A small model that predicts nearness at each pixel, trained from scratch.
Data: trained on rendered solids tumbling over patterned floors, 48750 training examples.
Rows from block 3 of the encoder of a small model that predicts nearness at each pixel, named by matrix and row number. Rows with one number within an expert belong to one neuron, the router's apart. Each number is 128 + 24 x the weight over its row's rms, rounded and kept within 0 to 255. All counts start at 0. Numbers have three digits each.
After each expert's rows are labels from the 100 images, of 14848, where the router gives the expert most weight on average: "top examples" is what is common among them. Only what is clearly more common there than usual is listed. The data: rendered solids tumbling over patterned floors. In brackets: how many of the 100.
# router: slot weights (encoder.blocks.3.mlp.router.weight, 64x128, trained with AdamW), inputs 0-127
# up: expert up (encoder.blocks.3.mlp.up, 64x64x128), inputs 0-127
# down: expert down (encoder.blocks.3.mlp.down, 64x128x64, transposed), outputs 0-127

# expert 13
router.13:120103097105168149103096112129108153160154117133116139174111107111132102139136160111110123093137106171127138135165107172129087149096097135172128087114126121122099108106092133073171111148127174155134117108113135136141120110143153134116151186102131145130154174109138110131140163115099137138169173142135118137148074134136133127096130097105158133122129107142160147093072130126155118128123
up.0:119104139129174112104092106123135132121166160134137136132152119172128120124153220108156141138124183134126176149126158092172142105122101121160145127100098152143130102120146103174103131110122107142115125140116115144141144142140129100087144192111120127141131112128088158114116122144141165073100119144115106116116163117168095140143132105132132137126104063138097114130148115117108114122123
down.0:142144119138115111126145157140152129132158130166121134131147113094142138183114097127114082079178181156146162144148157104107123130158094103115144137141092168142110123150138146160149162110081132121133097108118109152153134128129120146142104114137116158102150122099110141111128108147171132080131177150095112118103097103114130125105166127087101099128105151081151161107143128178148140116108
up.1:111097098115145170131097125145143140148123159101135121080156130098141138095128124147127127158138080111152136162097139144139105156110088132118119153128132191118115140120093126096147127125116121137120154120136112086132094109134120143170138159104106126109155115062092139079173103137114135086117170101089115179146128159136135161141160107138124136139120178164128113140160129124098130099147
down.1:128119138086136153172105115110097138154130106168142152141114123163137127136133113106138112147063115133145130102152114118109179143103102114097109135129158133094085084169109144139137141087137113156167147101079157093100156104143118150090143153120108138096134165109136120151108074156134112091136119094179122163143123136125123086129157106101105128136107113104125113124163107154148136127115
top examples: count: four (52)

# expert 10
router.10:128145113131115144111138136148103133126076110095136111118124120139185146101075154141151118107153160135148116125087145140132138151170093122111124124174113139159142095133148078110137116121120141130111106121160150158106105170110117105119094118170125131161116092157162114166103128098169147171132123151111128099141152112072144139127104157168113139159145110126096121132135075092150141112169
up.0:169110200154137128118141156136142111163125096139134131101119143110118143090125100125109126116132136141161125112137103150141168129145151092162121127097149118148161110122091118103136124112157096152112064087135072134121143123140115111136155111105131153119108166139184156107106146118090106145157139140159123159086115137143134112148110073108143170167146083153093156106118117138118132130139
down.0:089140089111129135133140155158119132129158134122134137106104132151157091147095162154114151145128116120175145085093135131115104142118171170102150106115132149080117163104113117140125107125101081110119101142087144089138107069146127107146128084157114121114115128103133114139072151122122139092130142085125111131094131079121096111106092146147132137126120091132173142134097129143169092094127
up.1:130184128146171119153153093103127105148090054121128127178151100132111133110147131115161096119134110129126102099163145126161165142155089105135079132161136161144104126161118111111121116148081164145148178146133114093071127129103162121121130150137125118147139141142081126151115099117097135112120138122091147131148152154136155128103111073151154109127110119129126139106136120111127161110144
down.1:113131091139138119096146101107171168144096159141170130160160111121114136135167146127138142121114119161071118105142117113134139095144103142137129104142136105126145156109147137139102083090140106145104169134141128134109105175188106122153159130124139163116151169157142153112117147071113112147097110160098113122118138139156123159099191117154124146113145146154115105145112154134164119085104
top examples: light from behind the camera (63); blue object (39)

# expert 48
router.48:155080141139114128154134125130172119123152157145139129141173114111110165135136184161146122169101131144120103115121109114131115153173099127119147158142137121108133149144103090142150186101144116180115090149129123132129155118130111085118152155073133152135129105151162117107131168132157151148112108097118118157165088160113092152096129102157146101093137119125105091097101143139152092122129
up.0:134134139135160132143095098119122108107134138149142115184102181141106105102129077112119134093144145120140106118135112117087128193123148118116116126120107116103155100124143109127076130163107132133107180127147141165158095121123113131152122144141131147138101095098183124148150141149130134102160146149139131166142110113177106131144083119143186079085115121103127111177144127150108107145126
down.0:144119125120137087139123149155155110160138109149127109144097112080150121083125093143190121118146118093150146123164122136049139119141107140118146126088132155120112160145143109100129132124127108134145154131136105101166148100132124101158115144146124088109129124155061111129105116100151111156141115122156118113171130141140152093168127155065109086108103085129102106130129139115110152122158
up.1:140124130116108128109130094117141104108107117129148107172129139145110123173090066105139133146108103122146139128128133170175089097106077080146145137130123140139142095127100096097156153129118144118133135125156160124139117119119112121130119135159110157153101165125165100139133093111099171145205179120110129114142117142132134159144098169088125169151159119126119119100179126125122142113156
down.1:168130109146117094106157173114083133162146176114157099076135114130114097142150129150146155123142114095098112101133146146134121101090102125114143134115101147121112095119167142103121092143087122169161102105149108135133111169144127150122138133106131176120128104107124124108158107118100092140095087133112136131097150128121125151086166084143142127127138172141154114125096160065159131142124
top examples: count: one (58)

# expert 63
router.63:132129107157099130142113091144125139122156163155140155103103112136094116116098184162133123102119083076100121128136122153138133095093152064113119088123105160159146089113119122104170115144098166158145138091115123123133089101122165187129133117141145137145120160156147142123168091084128134169134151130130137130121107181117136127133141120141143133101118092124166104095109135133133134099147
up.0:183126143086102108100120142123137147139148088131128126159139118164130144071103119093151139133119155115112101143115150139132131148120101120096148149146117174134162139161107137138127114135121154174138154151142156142067120107175121172152125096104101171147118166080143137111087119095118151140144117124159141097172107142131098130139104114089152112145095098072133146133105121115147128121137
down.0:147141114135092188134167153153098130137083140128187133081111140149138137149147154131096098146115113124100138116116126137143163142095126132139140144131103153112109139108137109110117073151134107125119118146134098103120111114141131160158150134108078083121135148080159113121131128093109151118120129154169141091147097116134121134122117138120181060146146120124169076119105137095142154113171
up.1:125123115132126120161138153154108080116086128114153104112106183122139155131106104125105071131139085091185124147103127123154137122119159113160098131148130150120139146146125104181130068124143090124158144137121155135148165137155111160129102113134151142162101159134135136109164110092092123111103134109116147100177097114182137127148124144096102101100139129131165101147130154102130112157127
down.1:091154138135158154153154157165117144087148147120137126130145127103142166118120160163153118148111115129100170147162127085122126082140149163124156150101176162136145128136115129113191122176086112088133119133172141152140112130125095116086109133145148087125110168088123116157174130126180166128094095125109157140104104111140119105123097137129128103136156132131129154161134112120115126113135
top examples: pink object (47); white object (47)

# expert 49
router.49:127111134103139110131069092114168101150080148134144140184113108150129109137112138175091120183103169109125112122125139120143124107095116092156116150153141134165122109113140148129124130129124167147133134146126122121153111148106126168070143101133158128133119126155076166123124102116160104167123131158127145140095116163115114105088153101143184149108113114103144105101098145115105122135174
up.0:086131170145090135155147173092130109141109093135140138112145118139114157116124110121076144169095088160104128132148124124086102175137120115108128132134129185145146144133124143123137139121101139141139113143161100142131117132099122120103145155136133083130146143126102158082184108151119112147132096126141146096139134124079151111161129135136145169124170110063131134123160150067111133096112
down.0:126120095082115130107131143116115183161128138147144149174206115143147057141123130129129156109095112095133125125131143167132154175105125108123107111123124100131121135134126142105078108117089162123078133136126145127129093089108133130123163132130144156135144143105130133127161122086117104155146160113124110125101116084112145107146153109138071160111151150080129115125098104108156106145117
up.1:103141133146121124116108126131122094115124114138120131131144140178101106117118145122176097182127151130081095105080127102119127116155154154086146115101175128122177149096098129184124177143133107142110112132108135102127108111122115092086121081125154172146113117163133112153133109105123109149129174117136141171164111152107110130135151172191107150124092125138125140141126161124127136134098
down.1:159108125103143101138144115156107101115152134130147124125151162168129076129114118147162145118108156151155119118132120150092117137133141137127101160148204144169128058126107118152146105164135130151146118134119128144087149158145096156106117111131123125115136121062133095136087137117154116126119159119105121138086084077141162131153127110138160134148127149079164126121127135092162145130096
top examples: black object (71); light from behind the scene (62); its colour: black (35)

# expert 4
router.4:124118148118109149124110106104139160116117104106147141171124126115129154144087110152101117183130148142132129150130120106161143157162127095114167134132140114185136116136124099119145131074162119200103099130109118127089091130109076144155167125140132154175103101132139127168113144124169141135152157081132109114154138154162106131102107090146141114124116111082136095121128123135165115102153
up.0:146133187126143143038141123113102122113112116138114131101125118142115137146088131136138118156144127152141127148155138117154145166096096121140124139133155131122137106156144169115150129160141081107136130130136109153133121098133092124112142078096120163150131164144129135121151160078076127113091104083083118110172153121110132098095114110096153185150128136122079148152139116123147123111124
down.0:143124083099135145128162119128127111146143160103084126125132137142144090168119118141142152140125087149123153124161112152142141143114100135144157174101156135172166145115180092118148077142100141134127126122131128134123133100117123114128139091161146065156111148072133098145144163138096166130129153118138184140147154093133134144132134118150163087113127111103151115099150104089150117142175
up.1:129103150106109132140165131086108101128138128126110136106133126108106142140100098137102122117132140136119091139129200079128159118122119125161084101151102108102127106144181149150111109133128102151118112138116143183151104179099168162098137147129137188118144134136074118092107145145147114116109114145181111151175113124126153122144131101156136145162119136069104119100122120128144126109112
down.1:139151170130091128144157083121149139106142096134139149146106134115140089108111131137160157147147139121131100145105100094126136163170088132108097088111090126098149164168128086137146104133126148162106170110137125156087107118100155095173145129128110090137117148105099152116094100132143109129178119133140133168142126124121156123111093141114178157126101158102148144096142114085104115156132
top examples: count: one (65)

# expert 21
router.21:109162141100171135093124119108097123117117135104116119123108142161108124151154096079136154178151157109155173163129082175125145142098102137121140125174161132091189134156150118119100137131120140105148099135141113139113156109117103131140145112130175143123104106079147145105096105108142182119135107157129085112143127161158133103083100138105118118133112121128163101117122111168149128146124
up.0:161151109162105105144109132113128117117171124160112135095121094107107122104111115097127134088129142111110138111160129147118127123146122152097144145089153180110145111133140136145112088101105140126122094129134194103161127137109102111104128142109138110149138126155110124184097103183121126118163159107171132139080122186119156131132094112090151159138133151187153151108138115107144135125086
down.0:129096131138122096131142113146113110123083139140172129159108116145157118132118092153135122119136170114086105109087174124139102147150140172102101156149137104128149139137101111088111137112132141101144100131131123152135131168089106153139125115103164147164140139158146168154110118103112143129099164102119135149132158139110101167162093148105206168144108102174113135125118123104111154164097
up.1:127054130148136123125127152123080152136139119130150151128155103171116167113135094118118169095100124128167153119131096133063113141135129119096143110134146136110200129128130137130125138118147121140120088131152080116120143120136150142136111124122131135130146140120138142117121137141116085149148102136178137161121090103111175153122089105118183122167106159133094157082091103123115118088141
down.1:129151114134150137156119156159095122148096079136157142131148139134125148124127128169105162134163144149128147128106132099145128080111133113132110164179093139151152104167153161156109101090111122100162096131097108112126155129122168118149116116106132138161168148113125113158102109102133116124119124157141137159179099104122173133086138101147139096119158105121133134137103157053121146159093
top examples: count: one (58)

# expert 16
router.16:120130128101108141191135135125137121111129115107135146183149134136146128115138102162179101124071140078098107130076101104096130126123151103126132154161145120114124113160141145161121135122141106182093088118125160139101128136092139128125143084144177165124101109109138134142099156100132141145155167123129136130162103174146112094112151093136137133110131142136123095127121081084167134122146
up.0:156139163144121106116116122137126148127119165143114121144137126106121145111129090143115140126131131153105156126155176107112118147134164102122112113094160112124160122114180112180121121140090066130082200143114100177144128145112145135115137088101122156181148060136132102096152107112124131148128126190108125146137130154124124100125121108120126109104168148121110115155141109164123125116168
down.0:130086124160104138146129148098129117129126139105111083160141132148176093100155094098142105169152146146123143171107089156108141133140137170124125113074127146130184168106151126142135145134102128123115145109111093109131102110110132129150146138163077110115129073093112162098114115140150158177151109169139151131092108134123150130112131132097085180144108148107151128142134143099135129136152
up.1:123111088149122151127110129097175108141136113153138134158129155126115155120117107125134168122111130131187107116152115130168165112121095115142149129166145049097093114133164119130109129146139096141119131082120164085147101132124115089110128141151137103159055116144118129140150122134160105111136120171104139147140100110090094129162133109156122071124160135134139120100168122132137093118133
down.1:130136138145105090136134153131096082156153134144123119116141164135144125142173156102124151147149111134121138080084195122063127100146126120136122100122127121107123156136144113104118140116116127113156154140119086107125122154112146132177139084152131093132111107140152159115105128129094175097153119159094153119098124175139150095103122114156130122123123141160086186099091133117134141161159
top examples: count: one (78)

# expert 39
router.39:095138144096138151152125148123145145108143128103150095084122148145178105160106127150132087139120156111130147165140115105157120114168146084185102134128151108168087119128167132145134121142165133126104115142079145090138126145160148108138132120155093153163144124133151101121123114139192102106077142150092155146107134123098105125176138133105139137108157114148163128117133131117092137096166
up.0:125144169100142133122100132123132142131111135123105131129118105105111132119111117146099146112090129118115123124086149124071052152123151147140131125098111076119109116131125091198149143140120113090150125096138116175170121136185128113090115113133146099109148114147139121115110126112105134146127127196087125128112167156145110122114130180146180125128138146137168145108135136118164151158107
down.0:138133103162138140183075135104162125149124148170123160100100113125144114123149126119173127150146127095095108128168134110148145135195090141110145132105139121133149136138145102102105117130133107124143088127132161132164096112099145109161106146133125070129123090191110172132146150121127086115132106163075132130115087108132112108152118119117135100122153105148101094105154108095125121139140
up.1:123113100131096142111174131128141147131141104128092118150126100176161126129085088125121126118122145143120132121118076167124125146122091122085138150121139116155130116147138094099154108172129142090172070096129145120129095156103124155104124101111123145130158169120122098156121104136111160143123113132181166106120091164123117114113125162144159146141144108049107119145143150086107138119113
down.1:129121131127113133068136121140139133184100115145138106106117128127156147104140131104097142109097135109119102116143146136183106159106090103191104162138117095147133105130118133188172095100066172137114168122108117142113174168104129077111131109122127138138160160147163106109123128149149143089173112134137135139130108148118133143095131141126134115133125152138138105158173125118119162131144
top examples: light from behind the scene (74)

# expert 43
router.43:101137127131107103084128146131153122146126106147134129161142151135132153133141140118111131183123118126123108135097159153165148146151087096135144168176146091139148126153143074145176170086159142156107112113114100146108152132149153090109131136099141157164114093124145081126120169129140103145160146086138142125124088116077101142128096123134144118142092122092089103154152127108139108112161
up.0:127160148116167159136170084114119123109161108109094135115131178098156101141139143131095120168167101150073137155116082128108124155135109142108139136119143109071136143109151142094116143154116104100109133174127149138132136145123157128142105143136153130084111113147142142090083148132115132142130125150140147127161072143107116105155099115140138083123152175107127137119193130156117125099104
down.0:108151139175167135155150079125113136123106135141130170125143143146137140137139116114149161166126159108146140122131198092101141123132114113153140147136097139112122155117148124150146165131106147098121120106115099107129130133126113148070142151114118087127121109118139135185124068103106134152169134073125111138153121106132144138116209157107099123123117111131182173136121116108129142097129
up.1:084131081116132129086075118123126124157086102094162110138118098138124136119125181100093139107131154150092168141155123174129133117128152133149142104120150144119176128090127126128141075104141108144143091093103178114110136113159157138147125101100119101104135136146122134100111141095170193098164118120133152138137173161139124114142142134154154124124103134113111119114132152107102146156151
down.1:108091132148121080086122099166122099143123140163117082095128133169112100110164089115109108138138117156128118132123140139092125113103147063115158063142117113168147070151143114143132108133141141160152099123156156135127113114132158156177130081128087104126128134174136118131134111130162100154103112133097124125135171151114119127143133125104130150178132133133148119121133117154169134159121
top examples: count: one (54)

# expert 38
router.38:110092111090127133140120144105142160143110088126141145155107084132117103112104115170170153137134144116167132114153136120126152131107121100173126124128141144150070141138135115067148108143146149158095158124103133079090113119125106133120121137118105155170123110138088118138121137083161154146137123125118140168114107147105146133113153102150140173106148092107139116140078065126148147072129
up.0:120146118122158128124100126113120127097128148163110101072124162127091113085139124119087163116148117095118169134123153077062096116091166087125149123152129125135154111126144138180102119169144121113126148128130111134142143117131151163131092111089159102136099164091107145150147118123136152092114119132137139160130151154137111156085115127154122166122147106145146170144145099155100115086147
down.0:100151158091142128115132151080117130157119119129157086150116114154126145121135123123134103112099115130100120163074147133149110147138151112114083139128186150159142155105056113130137096129090127117135122130120100136085130121096147141138124122110141137096111166102163136156145117133175126129128113107138138163071084121134092084124148112128125103172174131160096097105124118145101116112157
up.1:138115111159090147142181124117141147132102132116135160112132111177129133164146129138104123144134124114098096113116130109160151127153134123083122122127088070110131110170122103172139120142183072139124126141145131164162123099121116143136105113136112121125160137087121143097139115142164135155144140153113132166090104120082121110127065175093144153125151101106157124161093148167114140136105
down.1:089102145100130165090109133129141148114149166155151123138133140135127110097147114116126122125070131094131127092142118093126152095085099132155112174102089093114115123144107102106167131155115151156138127154118152128165133112132148170112132086167108143149143164135139131137108079142110146186108142082144148133094131122115145138101137164138141086166119181138112138119105073120133146127131
top examples: light from behind the scene (57); black object (40)

# expert 25
router.25:139114156151087121177158106131135117125129157121134097103122126127125139097056127137143146136068135105136118135130095118132134135132161106091099165115148152131159130166123134111144098138140130174117132147194162142101116132122109185142139128142110166140088135118126118151112136097088132128124117138153146156144117190139089120099156132110137130110133143159164122115102154075096116149093
up.0:097098136145132127142152163161083109157136150124141121127107131135082152127111153167108137137122096101115126117134136112097145097092109111128093105125156146120117122153139170140121148118158160085103129173117130105123103124157130156152115125118087096106155153142097143167158108151166170150125107143109177124096117084118139124132154151160142193107153142133093125145084113106084151109149
down.0:145125097121142159094105136103112120143143117112122117134122116111161109123145089096136165131128124143130156122164151125136087165111123166128143118096105154131147141101161133130141135119119104107098147125122142113105111204128113151097146138147153184107125155143141134201170085095109071142160157133153095133158105135150148125182116141139113179136111155162129148133152139123135095104121
up.1:138131124112152075144203122184119126104109167147130137127142124119085152143164120110139142122116132138113149105106146155070091191127105119104110134116115114130098168129112151160116159104157132133131153099126113123164124108105110138126151142128113118159130174174105193128140146131158124142103115106110174126097113145102128147107173104091107118125100161145141148110108132132119133135100
down.1:151115083180095113118112137126111143096161130140117118112140089111162130077133132151095127117161114162119127067132075091141138112127142141121101146099135092170117137143122122087088133138127116140124111116135163113107107121110159069116099114158107147093159110122130131138169144154121152164139114141107132141133099133131092180141108163099121140126142066112121161137171122137113114129152
top examples: count: one (82)

# expert 47
router.47:143109112126163103148113100126118132117128151126132103138108147160129111122142135154135177123095119170075117113131107143098095104125136133139147108066171132109127174107114175116118116125134183162144116109132152147133123126094140131130119172086136134099109165144145136179100139136121108120167180127137159152114082166144112121092160142128135152118125108154166154069105155107138129134145
up.0:136139148127149112105168143111121109127135116148140108108090129148133103133140131162080148143141138131136134167105207131096095111095115136142110151107132116103180134109122102098147081190130107143118125096133158132115144126129109128131108121130109134113153105166162125090158061111087123141080110201108130121128121100124145109154155149101151102155136116106134116120084132129115107122130
down.0:120139106036122106137130149133175165111104127124125112140137102175185119138148082088163159138143124104165129125140104125119150106104145098160134140147104161124113097170122116132114136089104107169111104139133162162125134137114117112136152113114103095144140128141121141083093110115132112169170101136070144143147131153134134137159152120130113157108103145117128138109117092114112147090120
up.1:134103128154102093165121109146136117143176179145132135167130129111116127142121073130131120073129138060096088164101135129128081145124115167122115131088135121116118112142133113136134135155164154128110119141134129139150117162127103121093142115135150178161143164133097111109173117115145108092157105183111159109149114110149119144179105114101120133112126144129109160148117143084116164118157
down.1:133157111073109128089145091106141124141135155132153143096150131134143123126122076143135102131092082150104092130158127151095156137121113171152154138125137144086163103137138136115105123152069108117122132115129116129155114105128125130154166102102141068106135128119148117169108136100154115170085099119110137170106115142165117190096126152118150123148103123124135090144128106094138142149170
top examples: light from behind the scene (65)

# expert 1
router.1:163111113106170057133100128100146160124180116098088137138109105106175114110099149139124120145155143168101115161173104119112147133114156110153158112131160127122067120142119137127116122152184106154117150156105146106133120140115112115162092115099094120129131116117164140109104134139151135169113153136093132161145139089120104076160157100115155125151109152143145122131122134158130108142141
up.0:140143134166155076098146116098156111091128144132120125122130147122115144181148137157131148137120126180125132114186130176103099125070157182181132109124128120155122131121081136160151136155136124099131113122113125141144111099096141088130121125112140149112151151146132114131139112091112112140084157145105122125144144142132162112140128164112110091134124099127136135159083117159154079093077
down.0:127107137108129110111157152115101123122142107129116135102103120115154095117151160120167130093129091128127146099057118121131110081111098124143148138111159155163118113122123111168131114102136139143117101139117178138135122085090162097159129138101128116118080102148118099152109131170089106133123160098108122125102083141115157090114170123092101149121147092164124139110085131109076150129103
up.1:147138086110086103107134145171125134179166130147118114094097113168150135103133059091134137128120125125140119119170154139124117131153160144142129112103163135092135142148131120146122115134119133109123115158124141108181098092106082142129088146111136081148127164118176102095121127172136138104112125076168160088105128153156152134106124110162118143166134116137149134091141123147132137106109
down.1:145144150145141171127107118156118150145133111149112147148123122126085145151123115123128153104157174117146171093108116132168105150067144116089128136118116139109094135179142167108135119124147114146080090144094128174112143124148085149118142157111139112124125147169123139119174120128085109107071152085155135118154137127176152121139114140133133152136131084077109126125102096156115122147113
top examples: count: one (52)

# expert 12
router.12:124146112093173140148140108084123119135143139093090102102127122134093153118149090121102131154143144150137169167161151066126150102162105156134112110156100128146166121136093168128144182137156129127136129130109092145115140094096136087121159098137120102134080121105150105104113150116120140105138085151151097137112144124147126108120108125157136122143117129137152159182162129149090079142141
up.0:136135100143071130110106108115099124155124117149113132113139137106134206126155134134124118174149134160124143136132110099145170157132076124128139121150101123126127148118101140114178163113132080131103128118138113092058116111110106107155152147136178184134114148089160129127142121142107155135110127127152167103145109104169102096112099115135125138117162104139141110122100101168163127124152
down.0:125105140108116106141137139109138114121138124123112116148136107134147151170138122146126117148139159149120133147152136201140138114138133092133117129153130122113145137085118134099123116140113142176155172118167133111108120220099151123109105140131084135140105102099101168144138143168113138126109134160160149180154136154153161155135128201129117113163151125170109142169134121116167106143144
up.1:133130152154083151202143068132111174092106131166111125118130143125157153110105163127120140130095128113110139119171114131136150122095166099137123134150116119114122089141140108115144146111109172150117127134110144111054145096164115150151144117101116146146080094137121151162116155126145163086123130140120131096099092133096147151129112121175112130119120113117149133119143141168124126176110
down.1:111113144134150158120125102116098105123122126117094143145140149131149144184176152127133161151115099144145131068121159076118121120112131157127110122089174142201124138110142085137145149152126124141137185165116119114107134138112107105091110137097155127171127095168136173109103140094134111117106125078130122117160106130120122089119162160138081141138153122156150143141110127136102130110120
top examples: light from behind the scene (62)

# expert 19
router.19:130137098108141101095141133128120165147139148119129140119157145107136121123100106132174089090130137085141108105144126089141149078133089092168107124094130119182086104152103135122155127139087093121137149159126166066111114129166170119156139145160099134156136142135132125162150137088144139161089149149141160121145138147101111121163113101114126151128123122123124142075145123102137125074122
up.0:149126111102105153089104143121104134145139146167115132131104108136157136109130106161113127168139115131104132132142116121121101121046110150136132110132154118132135098160175103113097105153115154092152107081121109127161133156177147155140108144122121148119095140093132147116134119135129141108125135162165114141191104175144154111121129118145091135129111164094053172111156109140121120104151
down.0:141169113128115121122157147145137109158130116107151126162134166159131107138110126119115082112068104099111082145109132162145134141152102119111117119134133122137136097068135133126129137146139099104119116124114089159157111106084157134098146110119158104134126153107106118124168150111108150129139082113160103152111125112130076189171152110142172120112096130102133115114128144142154121107206
up.1:116144100110150163131100150170087136158105138169125126138091129112103102115164131101119132151106133100090122155126142110130109160141123107097153147157113090140120118114105143137103128148074111124149110109170104112151130119163109119118151172150166159128088116149148158125170138147110118090148133142094094107093089109162148162093090167147135158121118126150145115155130130123186152118098
down.1:118099165119118115147143101115176128136097081108092159125132089143143091129135125119137141103120109112114151092093149128123112104090135119147144123161141168145157132181104123106135140136096140179171147119164080147140171126116118123110132135134152096097144110147087124162144150130118108109141158175130145123150136104153099112119179094144103116144124121158160114154110090082099132165128
top examples: count: four (59); light from the left (56); white object (39); spring (25)